From a checkpoint of a small CTC audio transcriber: 2.7 epochs.
Rows from block 4, named by matrix and row number. Each number is 200 + 30 x the weight over its row's rms, rounded and kept within 0 to 999. All counts start at 0. After the name is the row's rms in percent of the matrix's.
# weight_ih_l0: LSTM input weights (gates i, f, g, o stacked) (model.rnn.0.rnn.weight_ih_l0, 1024x192), inputs 0-95
weight_ih_l0.62,100,188,245,234,218,146,139,192,141,185,178,187,147,199,239,184,164,206,186,195,220,178,195,203,213,151,236,172,164,191,190,168,187,160,254,223,214,201,234,184,186,177,162,238,221,242,250,159,219,171,250,216,201,181,163,236,225,213,193,205,207,226,241,161,208,164,201,182,207,198,155,182,207,236,233,207,213,164,229,171,148,215,194,164,222,192,181,162,188,235,221,184,182,245,171,254,184
weight_ih_l0.63,139,166,225,203,191,160,181,224,144,229,208,200,166,219,221,191,197,255,188,200,199,165,223,233,202,261,161,212,219,187,176,239,221,150,204,208,223,213,185,161,185,186,161,227,166,182,189,203,241,199,245,216,251,217,207,237,220,228,195,228,209,231,185,246,198,190,293,230,239,165,186,198,233,238,225,209,236,216,234,217,186,212,249,188,227,208,164,161,215,217,193,251,210,217,239,194,139
weight_ih_l0.64,101,217,197,208,256,223,158,213,167,180,173,201,185,207,165,176,192,211,256,180,202,185,183,222,183,171,152,220,149,231,179,170,206,217,213,232,201,201,252,210,204,215,175,216,238,186,198,256,234,254,222,214,236,175,159,245,207,150,158,138,198,224,168,214,237,210,226,202,187,251,150,210,204,216,243,205,144,202,208,191,216,223,176,203,182,194,209,187,237,220,210,263,198,145,233,225,210
weight_ih_l0.65,108,212,175,150,193,248,178,176,237,203,228,202,214,240,253,194,160,197,240,224,203,170,225,198,174,149,196,237,242,198,197,137,201,219,186,230,172,179,179,234,207,211,170,240,226,176,176,157,215,247,238,230,205,216,155,182,168,210,243,188,218,271,236,142,175,177,224,184,241,216,228,195,158,188,213,195,185,160,191,192,143,207,211,212,177,133,205,181,213,209,240,164,217,153,215,221,252
weight_ih_l0.66,103,223,173,171,160,210,241,171,242,193,168,251,208,161,213,216,218,213,208,153,222,245,180,176,205,212,180,202,206,206,169,196,234,222,196,247,192,257,183,185,231,213,236,215,157,238,241,174,183,175,263,191,194,201,214,173,183,193,192,231,198,250,189,141,186,190,208,182,233,220,257,176,206,236,237,226,190,242,189,177,190,143,182,190,194,190,183,161,222,257,250,215,214,169,148,209,185
weight_ih_l0.67,102,202,154,250,229,237,182,210,195,215,264,182,210,169,240,169,204,158,177,222,196,172,207,174,236,209,251,172,194,221,242,180,251,222,179,195,209,218,206,209,171,254,240,217,225,167,178,206,205,205,220,238,151,205,164,186,156,229,199,176,184,203,215,255,204,232,166,150,191,195,222,191,215,196,216,177,209,178,188,192,161,223,178,236,216,239,251,222,193,222,198,234,211,216,199,167,164
weight_ih_l0.68,093,226,204,147,212,220,217,234,183,233,247,181,209,241,180,189,255,274,210,166,206,188,158,144,170,173,166,200,181,215,170,221,204,160,263,235,213,193,227,192,181,131,215,196,164,257,156,171,234,215,200,214,192,173,237,245,213,196,170,136,220,197,134,243,176,175,237,175,206,151,194,157,219,208,167,201,194,191,190,189,183,161,245,207,166,165,203,228,224,239,237,182,172,161,216,220,233
weight_ih_l0.69,087,249,190,190,255,205,238,225,212,169,181,154,242,152,245,207,183,210,199,212,237,200,220,186,186,171,169,251,222,152,219,219,168,208,235,213,189,249,178,164,193,185,239,231,224,155,196,189,216,199,221,255,204,197,177,228,166,190,213,210,179,250,220,253,226,209,200,186,245,209,233,178,246,148,235,218,212,227,155,193,241,198,214,195,184,211,237,221,190,152,187,212,230,208,192,240,239
weight_ih_l0.70,104,186,233,186,195,244,168,200,208,215,167,181,175,238,222,249,216,192,250,191,200,166,166,219,214,251,184,198,193,179,201,181,189,222,215,178,230,188,206,206,217,130,257,198,162,228,168,180,186,217,166,156,164,220,189,255,182,259,183,231,215,261,201,160,227,178,185,180,187,234,186,201,152,178,206,169,191,219,230,177,244,198,228,200,181,186,158,220,203,249,249,230,208,229,212,207,211
weight_ih_l0.71,094,249,234,175,235,152,214,219,181,163,214,243,196,159,216,234,211,231,233,210,168,165,154,169,194,215,227,224,222,233,173,247,235,203,168,192,183,226,211,180,168,198,193,140,217,179,165,164,197,232,168,182,209,173,240,248,146,187,217,200,205,162,243,233,193,203,194,226,168,236,203,210,234,241,170,212,195,179,219,234,148,230,229,218,247,217,198,168,220,237,232,152,178,199,174,213,193
weight_ih_l0.72,103,166,201,214,205,181,221,167,209,213,212,221,147,220,169,165,202,221,199,227,149,211,201,266,167,191,225,177,210,248,163,235,148,202,218,221,232,197,245,246,180,164,152,251,240,195,170,204,203,215,202,171,179,209,234,153,257,232,157,230,225,220,195,249,206,203,180,176,195,204,186,169,205,215,209,164,210,170,246,179,170,165,190,191,183,176,216,199,198,212,216,174,194,171,187,169,234
weight_ih_l0.73,098,184,154,194,194,270,211,217,234,235,174,221,237,184,216,200,205,236,214,182,201,215,163,233,196,225,202,202,232,184,222,211,233,167,188,227,211,194,199,220,163,199,200,144,240,191,209,169,178,196,256,181,238,206,179,249,212,234,172,170,223,204,184,230,255,166,198,266,184,166,196,194,153,178,242,220,241,163,188,214,152,148,193,154,187,220,209,209,168,243,183,199,206,249,217,224,235
weight_ih_l0.74,097,166,140,232,206,206,202,241,216,191,190,199,230,230,205,174,214,156,148,227,153,162,177,234,204,238,196,215,147,223,220,236,158,171,240,165,194,178,210,155,237,232,227,266,216,164,158,213,212,212,243,167,233,150,185,234,197,203,180,198,146,194,190,236,204,214,192,201,261,178,196,177,216,180,174,194,218,173,158,214,232,240,188,157,221,260,161,235,205,230,222,257,236,256,223,197,156
weight_ih_l0.75,101,240,200,203,178,190,208,235,215,203,199,210,233,199,179,156,220,218,157,185,157,193,210,224,207,208,180,256,140,236,202,238,217,183,244,202,187,159,174,222,157,184,165,182,163,172,224,226,173,164,246,237,217,226,206,164,205,191,168,174,168,214,231,181,152,196,166,166,191,161,210,219,245,190,169,224,202,192,175,160,172,202,186,172,174,241,194,211,179,178,222,190,189,230,141,152,189
weight_ih_l0.76,106,202,210,183,138,238,216,261,196,227,242,215,174,197,172,184,213,145,161,218,241,185,235,225,214,205,184,160,209,220,220,195,172,158,182,206,217,201,175,201,248,155,170,250,232,225,233,242,167,207,185,159,139,153,243,208,210,192,177,199,214,219,210,171,193,169,166,246,223,224,205,199,148,136,215,253,197,164,218,184,204,224,206,175,230,177,173,195,166,239,141,197,219,242,193,198,230
weight_ih_l0.77,106,193,201,159,199,208,164,258,194,249,161,187,160,219,173,199,197,197,128,175,221,178,190,265,215,254,184,191,145,207,255,233,245,210,155,188,193,171,205,166,199,200,248,193,242,203,216,269,191,214,205,175,190,210,191,209,209,175,201,289,171,214,176,227,185,149,199,175,220,212,181,222,196,199,205,200,210,231,209,171,218,197,178,167,224,228,190,238,207,216,204,278,192,253,181,225,176
weight_ih_l0.78,098,176,203,203,206,155,161,186,173,206,174,195,150,235,188,187,197,117,184,199,252,175,153,203,247,209,212,214,190,142,202,220,209,246,251,250,136,194,222,200,184,231,155,161,202,209,224,213,179,223,193,212,250,234,213,225,178,177,135,222,219,159,187,166,192,193,237,212,184,188,229,240,211,212,219,165,175,219,168,170,198,186,230,159,218,160,220,230,178,198,189,182,243,195,174,174,182
weight_ih_l0.79,120,233,243,164,229,227,215,213,215,156,156,232,176,141,238,228,156,201,156,215,191,232,196,209,204,205,163,182,203,153,175,201,210,168,135,200,181,206,221,184,242,223,193,278,154,209,247,193,261,243,227,172,264,182,239,265,174,191,218,162,205,224,179,201,265,173,201,183,209,173,162,223,225,238,171,170,216,163,199,201,179,157,213,195,197,190,185,169,235,198,202,184,194,165,180,238,213
weight_ih_l0.80,094,172,206,166,168,225,162,217,188,156,221,182,195,203,180,246,181,172,234,179,173,169,248,225,219,170,177,224,236,141,197,179,235,226,260,222,204,251,202,177,164,174,144,197,159,198,243,212,172,144,229,232,191,226,231,188,208,160,214,181,232,163,182,182,185,249,176,219,198,191,206,200,221,210,194,174,139,192,181,214,186,205,176,201,213,165,182,157,158,164,160,227,226,208,224,233,201
weight_ih_l0.81,100,235,130,216,214,196,228,206,219,190,244,171,148,205,201,240,188,195,237,217,193,228,208,207,246,176,197,188,196,172,216,169,245,178,168,180,178,197,185,224,232,203,165,171,262,217,225,222,225,253,153,199,208,205,160,238,157,174,168,247,155,195,211,167,245,156,171,179,215,226,201,191,167,175,204,218,141,207,251,179,202,187,215,212,220,175,193,181,219,208,226,202,168,222,218,229,181
weight_ih_l0.82,103,166,201,154,176,148,176,166,237,183,227,207,210,167,224,199,214,238,229,246,246,200,150,200,219,234,171,223,244,187,177,190,159,187,210,243,173,195,233,249,230,194,215,215,235,225,192,215,246,182,166,251,237,140,234,171,179,218,183,190,260,255,197,180,194,156,241,237,222,245,179,184,165,178,187,220,182,229,212,219,182,252,238,209,200,231,179,144,181,235,235,210,236,225,173,186,237
weight_ih_l0.83,105,234,225,189,165,158,184,192,188,184,224,127,179,223,230,207,226,237,246,183,182,221,224,245,177,185,145,198,159,175,174,158,191,174,200,225,141,241,215,221,247,160,166,184,181,235,282,199,190,179,183,231,223,211,231,237,193,158,172,195,167,221,270,179,165,229,223,209,228,187,186,208,222,182,197,183,233,199,151,182,161,209,188,141,233,187,159,182,206,147,187,228,206,179,156,218,199
weight_ih_l0.84,101,142,223,151,267,206,165,154,201,203,172,217,163,233,203,156,157,169,209,215,219,241,176,253,218,148,144,225,221,161,191,179,162,212,223,170,206,208,198,174,228,183,144,200,162,219,213,185,160,240,234,176,172,220,162,226,212,156,173,196,267,186,152,227,194,154,227,191,170,162,180,194,219,182,201,201,123,215,264,229,172,215,169,217,174,207,179,222,196,206,210,238,187,232,208,200,148
weight_ih_l0.85,096,221,253,187,193,188,212,261,203,171,193,164,177,172,203,167,193,211,225,135,233,233,157,193,171,188,188,141,167,204,229,236,190,175,179,193,150,254,253,164,216,198,221,197,164,226,141,232,147,201,165,212,215,204,176,198,180,160,154,209,205,208,238,216,205,237,203,184,223,162,176,228,176,219,227,205,164,227,217,180,200,189,217,162,269,193,144,173,201,156,172,174,198,210,166,175,119
weight_ih_l0.86,110,174,163,207,220,179,175,172,169,197,139,161,175,214,230,198,151,196,205,200,185,160,193,258,185,215,194,272,171,218,201,221,183,216,201,187,209,207,201,183,190,253,168,205,248,153,244,207,234,248,176,222,251,218,230,156,226,159,226,154,141,219,206,204,206,231,170,236,166,174,227,171,152,185,223,213,182,173,162,173,167,200,181,173,173,158,175,155,250,183,228,189,208,250,200,192,190
weight_ih_l0.87,104,179,167,173,185,220,166,193,191,203,256,160,228,172,136,212,211,156,183,222,243,203,193,240,172,148,154,230,173,184,241,194,219,230,171,240,209,152,221,242,218,167,208,187,209,240,169,148,178,190,238,203,192,154,190,187,227,177,181,226,193,254,198,144,255,153,246,220,163,236,166,186,155,174,242,210,172,164,213,204,184,191,242,201,202,144,233,158,198,224,172,199,162,148,164,172,176
weight_ih_l0.88,100,204,229,164,184,232,153,239,196,236,227,213,172,198,190,199,170,202,163,234,222,178,154,173,158,202,219,194,183,231,224,190,174,184,229,237,229,200,237,174,235,193,173,194,231,225,198,170,192,198,228,242,171,239,185,229,223,230,162,190,164,243,248,176,279,158,177,242,240,212,160,226,198,166,233,235,180,188,150,174,210,201,233,156,215,220,134,179,209,188,225,177,247,174,231,219,190
weight_ih_l0.89,106,266,186,239,164,155,158,158,199,174,187,139,236,210,233,220,139,230,205,199,209,191,220,182,195,218,172,184,237,135,204,187,160,242,253,228,181,216,177,181,214,176,204,224,186,182,217,185,182,202,236,233,245,231,196,259,157,135,183,219,203,259,203,160,202,211,204,234,196,168,216,220,173,206,170,222,227,178,166,240,224,185,209,195,206,195,185,158,173,189,229,197,222,247,159,177,221
weight_ih_l0.90,103,188,200,150,231,226,197,203,156,224,207,236,254,240,199,255,174,132,251,171,173,210,195,258,205,168,166,228,230,188,202,211,214,228,212,211,238,183,221,238,185,212,179,210,185,239,238,201,218,204,162,212,184,225,215,182,189,173,196,151,171,196,247,191,192,233,219,169,239,214,239,223,219,223,245,235,186,260,245,226,223,176,229,182,223,189,200,235,207,218,224,204,236,176,188,190,201
weight_ih_l0.91,094,202,226,181,207,146,164,251,207,211,126,161,207,204,137,213,209,263,242,172,155,207,211,254,183,194,204,230,170,212,166,240,199,156,162,234,217,209,181,189,278,169,191,176,186,233,185,202,230,246,214,201,211,251,197,223,173,237,244,225,159,210,214,230,216,182,195,183,216,167,226,207,212,138,145,212,222,233,196,221,212,233,177,185,218,192,173,220,195,266,241,219,222,201,142,245,168
weight_ih_l0.92,094,249,174,233,147,171,174,203,199,182,203,155,191,205,185,132,227,166,225,204,239,202,232,172,211,190,156,254,183,165,246,209,194,244,224,224,230,243,232,204,188,194,182,165,232,220,219,223,196,175,235,221,227,170,181,202,241,178,153,231,198,219,216,233,203,180,176,191,196,193,247,162,188,157,226,188,232,216,205,203,210,207,224,229,216,182,182,226,238,178,216,197,170,233,168,224,207
weight_ih_l0.93,104,232,224,205,230,193,250,242,219,151,179,192,193,214,207,237,243,188,149,227,235,187,147,162,171,210,236,234,156,171,157,186,173,219,154,209,148,177,192,223,237,233,172,233,226,244,244,213,179,242,187,169,214,220,243,215,208,218,231,195,258,246,206,177,171,187,182,194,223,243,203,187,182,145,195,221,166,168,190,271,269,203,198,185,175,139,243,167,174,222,221,214,174,231,246,225,172
weight_ih_l0.94,100,199,246,186,173,219,202,216,150,172,268,169,208,169,229,166,231,194,159,236,196,243,177,141,166,164,144,179,191,150,206,181,162,221,227,209,168,245,197,195,225,179,219,237,188,268,172,185,169,204,169,199,208,216,185,218,160,172,214,175,184,137,197,158,190,225,223,243,203,222,185,189,247,228,214,198,182,223,185,206,197,213,210,181,204,184,183,181,149,162,197,224,198,183,213,262,221
weight_ih_l0.95,112,196,187,228,179,209,204,204,205,192,175,201,209,174,250,183,124,212,170,183,194,140,230,216,196,199,202,237,182,138,233,179,193,176,223,232,194,163,199,228,194,245,190,183,231,218,239,213,195,212,209,227,227,197,253,177,170,134,157,200,202,223,251,251,183,189,183,219,196,204,171,230,135,187,226,178,216,212,197,164,209,197,197,216,190,228,184,157,167,182,226,233,216,273,227,199,206
weight_ih_l0.96,103,172,214,151,175,249,161,202,142,235,177,178,215,215,203,184,200,280,193,232,162,140,198,235,171,211,241,185,190,193,267,187,190,222,217,197,199,155,197,197,194,237,238,165,232,221,214,201,198,200,182,221,231,255,148,212,216,159,190,181,202,187,185,239,197,216,164,184,224,208,211,231,182,202,164,199,146,167,185,167,173,247,233,170,212,195,206,174,188,141,215,216,196,175,210,238,217
weight_ih_l0.97,098,234,203,158,227,211,237,195,207,234,209,177,199,162,226,163,259,240,227,204,239,207,174,224,189,266,180,169,196,239,192,182,162,239,163,181,223,253,251,227,201,144,204,198,205,214,243,206,240,219,182,173,207,194,202,223,183,211,179,227,238,270,147,177,165,168,182,252,220,204,172,232,196,175,198,239,183,187,210,176,184,169,253,225,240,210,227,177,244,206,195,214,191,228,187,187,210
weight_ih_l0.98,120,173,167,212,184,194,169,201,187,221,169,243,247,166,178,174,155,118,213,248,215,165,199,206,221,192,182,171,187,231,234,171,254,233,199,181,233,230,206,224,197,215,201,195,176,224,222,240,222,261,214,222,165,176,205,234,213,197,230,240,229,260,179,167,170,214,146,211,224,175,227,197,168,168,163,174,180,207,214,181,213,236,139,230,176,197,236,180,215,235,168,229,235,215,245,199,186
weight_ih_l0.99,097,255,208,226,214,253,211,182,190,174,210,158,205,156,233,213,212,180,195,186,180,232,208,192,153,182,208,157,198,172,242,248,251,219,178,179,171,137,206,253,166,235,208,163,225,186,115,221,222,227,235,208,233,226,189,206,181,231,250,153,234,200,196,201,240,221,200,190,179,202,202,168,215,200,231,216,244,209,218,234,171,200,220,202,154,172,178,207,211,213,256,223,224,164,158,227,199
weight_ih_l0.100,114,176,246,153,180,194,257,209,227,209,202,179,160,235,186,208,179,260,139,189,185,241,134,186,241,192,193,191,241,190,166,210,209,215,204,194,216,201,204,263,218,163,194,159,195,204,198,188,224,148,258,158,210,190,239,252,198,223,234,172,244,221,168,230,192,178,198,184,240,205,216,177,223,242,194,209,237,208,214,252,173,241,195,246,188,241,185,240,187,251,223,253,173,183,208,221,191
weight_ih_l0.101,090,151,208,210,158,210,171,169,145,221,237,150,174,203,174,179,219,172,137,138,191,150,228,225,212,194,203,166,210,220,200,210,231,210,169,233,164,165,238,194,170,191,210,211,189,204,179,229,197,246,182,214,209,147,241,246,238,188,154,236,198,203,206,173,164,197,146,197,239,232,219,230,233,200,239,168,172,174,196,248,259,257,187,176,178,193,218,234,217,227,196,206,240,160,245,180,190
weight_ih_l0.102,108,189,172,163,186,214,200,222,241,234,216,208,220,174,171,185,151,241,183,168,220,202,199,211,246,182,234,217,203,206,215,180,194,255,239,217,211,162,172,186,203,229,175,213,233,238,234,224,139,176,161,155,180,223,231,211,189,218,169,245,192,206,195,140,202,146,160,182,182,162,175,181,142,228,213,161,187,177,161,231,194,259,190,193,240,217,265,180,169,163,203,175,223,252,175,172,204
weight_ih_l0.103,110,256,199,179,189,160,189,191,194,186,187,156,155,175,120,163,178,244,174,212,212,171,213,241,183,196,176,205,151,185,205,177,237,203,132,234,182,248,208,214,231,170,199,246,191,193,218,245,199,186,200,232,221,188,174,222,209,224,208,209,218,233,230,237,150,181,221,193,219,191,161,216,204,145,191,239,191,206,202,180,195,238,229,167,176,242,250,186,186,212,239,233,220,199,177,166,166
weight_ih_l0.104,096,162,256,171,168,182,200,165,213,183,203,192,200,203,242,177,178,198,256,208,250,177,164,167,230,229,168,242,231,171,171,191,174,186,261,176,183,151,231,237,225,194,186,250,207,190,223,235,228,230,185,212,168,195,233,196,234,214,169,215,253,228,224,240,158,163,195,208,196,237,217,158,202,155,235,157,138,215,197,209,219,207,179,163,166,149,144,206,228,230,223,205,183,238,197,199,191
weight_ih_l0.105,099,186,208,192,143,204,156,214,180,187,194,178,219,171,204,194,184,180,166,202,240,231,170,201,233,253,216,163,233,188,254,234,216,263,193,211,196,193,237,250,214,221,211,149,241,262,196,263,183,234,244,164,243,206,206,209,205,204,187,218,200,149,198,236,222,195,206,207,148,147,220,232,207,228,232,213,210,211,177,222,167,191,217,174,229,228,233,174,216,169,214,231,240,172,240,177,139
weight_ih_l0.106,113,231,210,168,197,172,174,154,207,205,170,170,210,164,174,161,155,246,158,166,181,154,173,153,250,192,177,256,165,190,196,249,182,171,223,213,226,234,224,185,212,213,174,233,187,162,220,164,243,267,287,154,182,153,240,158,188,181,220,220,202,258,195,225,198,142,197,211,176,223,208,214,171,149,164,188,180,189,187,192,197,216,230,216,186,162,214,208,221,195,219,232,186,245,168,252,159
weight_ih_l0.107,105,263,266,208,150,189,237,249,153,158,176,237,162,201,232,211,213,212,202,231,224,234,160,190,185,193,145,133,188,186,185,193,247,218,166,176,153,261,218,176,194,186,230,216,165,192,224,208,224,213,226,198,229,199,195,210,200,218,216,254,202,213,204,173,274,183,201,230,246,248,197,198,190,209,130,214,249,202,181,200,228,220,233,169,192,191,182,228,213,229,170,222,218,172,246,251,194
weight_ih_l0.108,099,147,207,226,187,215,180,235,215,169,186,226,214,144,167,165,158,161,207,203,204,195,144,209,209,185,212,184,179,187,183,197,180,177,159,267,183,271,175,218,186,241,236,150,218,256,267,189,202,215,182,147,215,189,221,200,209,183,173,224,245,241,153,205,240,188,162,225,234,188,177,183,198,157,217,215,220,209,185,181,202,205,173,237,236,221,228,172,181,230,162,193,199,210,216,204,153
weight_ih_l0.109,106,231,184,161,235,199,212,137,186,180,177,139,236,242,156,203,174,226,166,172,195,229,190,218,208,193,238,180,196,167,262,215,224,223,198,230,197,169,203,195,187,173,154,212,178,183,200,187,156,173,253,182,252,213,245,198,152,199,215,252,203,215,193,179,154,199,217,249,176,145,152,180,167,201,243,214,164,223,237,229,177,228,229,203,248,197,246,166,155,234,187,195,227,206,193,217,227
weight_ih_l0.110,112,161,218,222,191,142,167,222,196,201,185,168,160,185,186,250,217,255,208,189,186,201,178,169,219,204,214,194,158,190,193,150,211,182,149,205,134,185,180,142,233,265,200,206,197,174,213,166,235,220,220,222,198,239,222,197,190,184,166,186,204,193,157,230,180,184,235,173,164,212,198,219,186,150,182,231,162,187,171,192,182,174,178,186,215,174,214,174,220,199,217,206,169,191,240,250,239
weight_ih_l0.111,096,212,246,208,218,243,195,165,205,145,153,190,155,183,236,171,261,256,248,216,200,200,183,228,197,200,165,257,216,234,193,188,185,161,203,220,230,169,179,196,183,216,213,176,253,190,209,239,171,197,185,165,249,226,192,211,220,235,163,178,187,147,247,239,168,228,160,166,171,193,218,200,189,216,232,243,183,204,197,207,209,139,167,256,218,213,161,160,196,232,201,153,179,137,255,260,232
weight_ih_l0.112,141,225,225,161,166,140,183,204,200,192,210,212,196,196,180,178,181,307,192,160,213,185,185,233,207,278,158,219,209,174,198,211,208,203,226,224,161,183,202,177,198,166,156,200,180,221,241,204,228,190,199,223,265,265,185,260,177,184,193,214,201,198,225,209,213,243,245,210,207,167,215,184,205,226,188,208,274,179,147,169,220,197,278,169,248,196,168,196,209,202,222,187,236,200,176,259,227
weight_ih_l0.113,096,233,225,195,200,174,191,166,192,159,215,146,214,249,140,209,197,262,199,166,182,140,233,148,205,213,207,167,223,227,181,223,191,173,183,188,211,151,222,246,176,194,156,215,215,226,153,250,242,172,150,224,219,224,158,205,189,194,172,220,205,184,152,213,226,168,191,219,158,132,230,174,252,225,214,210,247,220,205,220,206,181,214,218,207,242,193,194,168,148,185,229,202,171,150,161,179
weight_ih_l0.114,092,193,186,180,219,149,164,165,141,172,224,187,183,156,216,236,239,214,185,200,164,226,173,235,229,178,227,175,168,167,243,228,192,147,198,199,237,206,197,172,200,169,255,178,220,179,192,186,227,243,202,191,164,171,229,179,173,180,243,151,151,174,216,260,237,232,245,179,217,217,220,182,187,164,174,191,240,215,193,202,195,212,171,160,171,210,174,211,182,218,178,236,211,150,185,227,199
weight_ih_l0.115,103,266,199,141,245,191,189,179,230,180,207,199,172,240,242,187,164,271,147,248,215,205,188,232,154,172,197,213,193,249,196,153,204,196,151,194,243,228,178,221,243,213,217,171,171,242,209,231,170,218,210,184,211,196,237,183,153,196,170,221,198,254,155,106,232,237,187,229,197,239,164,195,226,179,159,188,191,212,172,207,223,167,201,203,205,170,166,153,214,223,208,183,248,160,224,246,200
weight_ih_l0.116,090,180,247,194,254,166,203,136,244,160,216,223,190,236,182,171,202,232,201,167,179,227,173,193,205,225,216,211,219,190,211,235,200,241,191,192,165,252,179,201,199,143,178,189,164,173,195,233,243,198,237,170,221,182,211,174,231,193,221,178,184,214,230,241,193,200,190,250,186,152,221,173,232,209,193,245,189,190,200,230,181,211,226,249,217,176,201,168,228,227,172,172,158,210,172,173,193
weight_ih_l0.117,117,249,265,246,219,192,191,201,221,196,200,176,152,170,199,221,194,271,198,148,217,178,206,237,221,269,223,188,197,205,180,233,222,210,180,198,170,190,139,221,238,147,137,210,183,231,191,193,202,218,152,225,241,216,203,194,221,180,189,211,131,232,213,168,211,246,232,171,180,183,200,234,191,209,223,184,229,210,154,151,206,163,258,148,222,145,215,183,188,239,208,214,227,208,198,244,219
weight_ih_l0.118,096,246,194,192,154,158,226,161,215,255,151,201,255,211,149,199,197,161,189,184,185,180,201,179,263,193,227,164,222,167,191,174,164,201,215,193,235,220,202,143,224,216,158,163,207,191,252,176,136,232,256,184,159,189,223,194,243,221,232,239,191,241,175,264,237,160,191,212,216,213,207,183,156,176,205,222,187,197,178,238,190,287,171,156,215,192,191,212,168,168,194,221,238,207,199,213,190
weight_ih_l0.119,102,197,216,263,276,169,184,185,207,190,219,205,177,160,188,152,189,216,203,237,146,201,208,217,220,210,269,253,189,207,186,211,189,184,201,170,208,174,220,244,225,196,135,183,215,187,198,228,229,248,223,215,216,225,273,251,203,163,214,199,197,218,198,206,190,170,197,191,166,206,175,163,224,139,169,195,161,157,218,191,214,191,176,212,203,176,232,190,180,184,230,231,184,238,220,170,195
weight_ih_l0.120,103,190,197,222,150,176,150,229,216,165,122,249,223,222,216,203,213,273,202,192,202,181,182,180,241,189,213,191,193,220,191,165,215,181,147,219,226,166,233,160,254,245,172,212,196,220,213,146,190,209,199,229,210,212,184,203,225,215,204,225,143,231,161,225,221,177,166,207,179,163,206,187,193,273,211,170,239,184,166,188,184,203,239,188,252,188,172,200,242,211,224,218,192,236,161,179,163
weight_ih_l0.121,088,210,169,233,246,186,239,180,147,202,207,177,160,175,246,244,145,122,181,196,194,172,172,237,205,179,207,250,144,230,200,192,199,176,258,163,177,150,196,236,233,166,176,179,227,183,205,201,228,210,192,199,259,184,200,196,214,244,217,208,186,236,206,178,241,161,198,233,171,194,170,207,181,188,216,198,182,193,192,202,185,260,184,173,198,232,212,201,254,152,232,234,153,200,200,208,189
weight_ih_l0.122,120,202,223,247,217,183,208,160,209,221,237,185,174,185,212,235,239,188,190,167,179,173,173,219,233,219,188,228,174,205,215,212,205,166,174,185,217,172,219,187,168,254,167,237,215,233,158,182,233,275,213,163,244,196,191,191,254,195,157,233,196,225,253,228,198,197,170,169,165,171,170,200,165,201,174,195,146,199,221,210,248,245,188,251,197,169,230,216,231,190,198,227,209,276,261,195,174
weight_ih_l0.123,103,189,172,160,187,226,253,263,241,176,236,241,221,165,194,194,228,193,214,185,215,224,181,233,203,223,191,161,201,162,200,173,242,188,199,215,157,201,232,235,204,156,185,239,156,243,250,218,245,166,233,169,169,235,171,248,182,152,237,213,226,230,187,232,231,188,233,215,172,203,180,218,259,198,264,213,209,224,221,165,223,166,216,149,261,225,209,230,202,192,217,201,241,162,180,180,198
weight_ih_l0.124,091,229,254,195,169,196,188,247,152,190,211,255,157,218,156,219,230,220,175,211,243,174,197,145,209,207,219,118,242,179,234,192,221,236,182,197,216,257,257,173,172,199,246,195,134,241,218,243,219,214,182,231,148,192,229,227,200,178,209,230,174,204,241,247,197,166,250,171,215,188,235,212,231,193,186,203,220,203,152,199,232,209,169,185,183,203,226,204,162,247,186,163,193,172,203,240,188
weight_ih_l0.125,108,173,244,196,229,192,217,227,197,238,253,202,223,183,256,229,225,200,188,149,227,194,185,174,191,223,159,227,182,192,164,206,194,183,261,228,176,235,182,198,197,139,146,230,210,239,145,231,178,203,221,257,236,245,173,174,231,181,214,177,160,232,180,189,238,201,247,178,171,212,233,238,216,235,221,200,179,213,209,144,155,161,241,137,168,203,236,165,176,222,170,174,171,175,219,223,181
weight_ih_l0.126,133,198,171,200,166,184,177,250,238,169,222,221,232,152,133,182,182,212,154,217,230,219,175,183,199,188,189,138,145,221,233,190,218,262,186,256,216,221,177,198,236,208,184,144,208,216,213,242,177,191,173,216,236,177,164,257,191,185,217,214,235,160,228,202,262,231,210,176,194,190,156,181,205,211,232,208,186,251,217,146,216,174,203,181,222,243,206,202,186,215,179,247,262,215,196,212,155
weight_ih_l0.127,107,212,222,202,262,221,206,220,200,155,221,138,196,216,230,207,197,177,198,229,221,216,173,182,203,226,193,202,210,216,198,229,234,182,198,216,226,229,204,217,231,181,137,201,188,263,219,173,253,201,215,232,213,226,216,285,231,195,175,210,250,205,194,175,189,162,247,211,228,216,246,171,208,181,179,221,188,239,164,207,188,187,196,253,226,133,191,209,153,178,194,189,228,184,184,176,238
weight_ih_l0.128,125,238,190,184,253,166,199,207,165,196,165,155,148,165,230,208,158,164,212,213,222,156,217,230,209,217,169,264,186,179,203,189,205,159,222,190,139,169,179,176,255,176,194,250,214,188,250,176,207,177,255,228,203,246,175,220,238,198,161,210,211,236,184,195,187,227,236,211,211,236,201,205,198,178,188,182,166,179,215,197,210,166,162,222,166,151,184,162,187,173,187,170,211,220,206,223,221
weight_ih_l0.129,093,207,181,217,243,233,238,180,193,235,235,252,209,251,172,208,195,234,139,188,181,199,165,271,155,242,123,202,128,203,165,225,197,188,209,158,184,209,183,258,259,161,182,211,130,252,221,205,248,149,231,241,198,192,189,183,208,161,175,167,173,167,200,199,213,220,240,256,214,200,236,159,208,230,200,274,206,195,202,189,195,217,203,160,170,185,236,204,197,157,255,207,193,206,179,192,240
weight_ih_l0.130,109,201,202,173,216,234,189,264,206,180,185,179,212,112,248,217,199,251,178,207,196,164,173,156,183,254,189,211,204,213,190,223,204,171,166,193,216,215,204,158,248,161,141,164,148,280,235,157,217,222,195,195,203,182,178,208,235,216,209,203,221,176,200,131,185,229,206,202,200,172,227,177,196,232,189,176,283,173,204,223,182,138,279,176,187,219,193,143,187,198,205,175,220,169,215,202,196
weight_ih_l0.131,090,152,236,231,267,161,151,212,177,195,202,166,226,231,211,196,175,241,186,229,146,201,216,198,188,193,215,198,223,199,234,197,189,212,211,189,216,187,223,185,231,222,161,180,250,225,190,158,220,226,187,209,210,171,188,162,222,141,148,254,173,234,250,225,159,153,168,195,237,219,206,208,239,207,143,194,188,173,196,183,222,211,230,185,212,134,194,190,186,170,236,229,248,220,211,213,204
weight_ih_l0.132,093,164,170,145,185,172,209,206,166,160,172,189,139,201,194,224,212,226,179,183,208,236,181,170,195,178,208,209,165,162,176,181,170,198,220,250,174,221,235,241,224,154,166,197,227,179,165,230,177,156,244,200,240,255,212,216,205,184,230,198,206,224,215,191,205,195,215,210,180,180,185,169,209,165,225,209,180,228,204,262,226,204,192,214,190,225,176,235,210,218,247,206,150,194,214,249,224
weight_ih_l0.133,091,200,221,202,150,196,243,228,192,181,232,170,193,225,175,205,195,205,223,153,215,154,202,185,219,222,159,202,213,165,193,216,237,214,198,186,215,141,207,162,222,221,211,243,171,141,163,193,219,227,221,186,244,256,237,143,185,221,196,181,198,147,272,216,168,211,209,240,180,211,152,238,174,201,209,191,168,153,176,243,197,216,252,244,167,201,170,161,202,204,201,207,215,238,220,274,219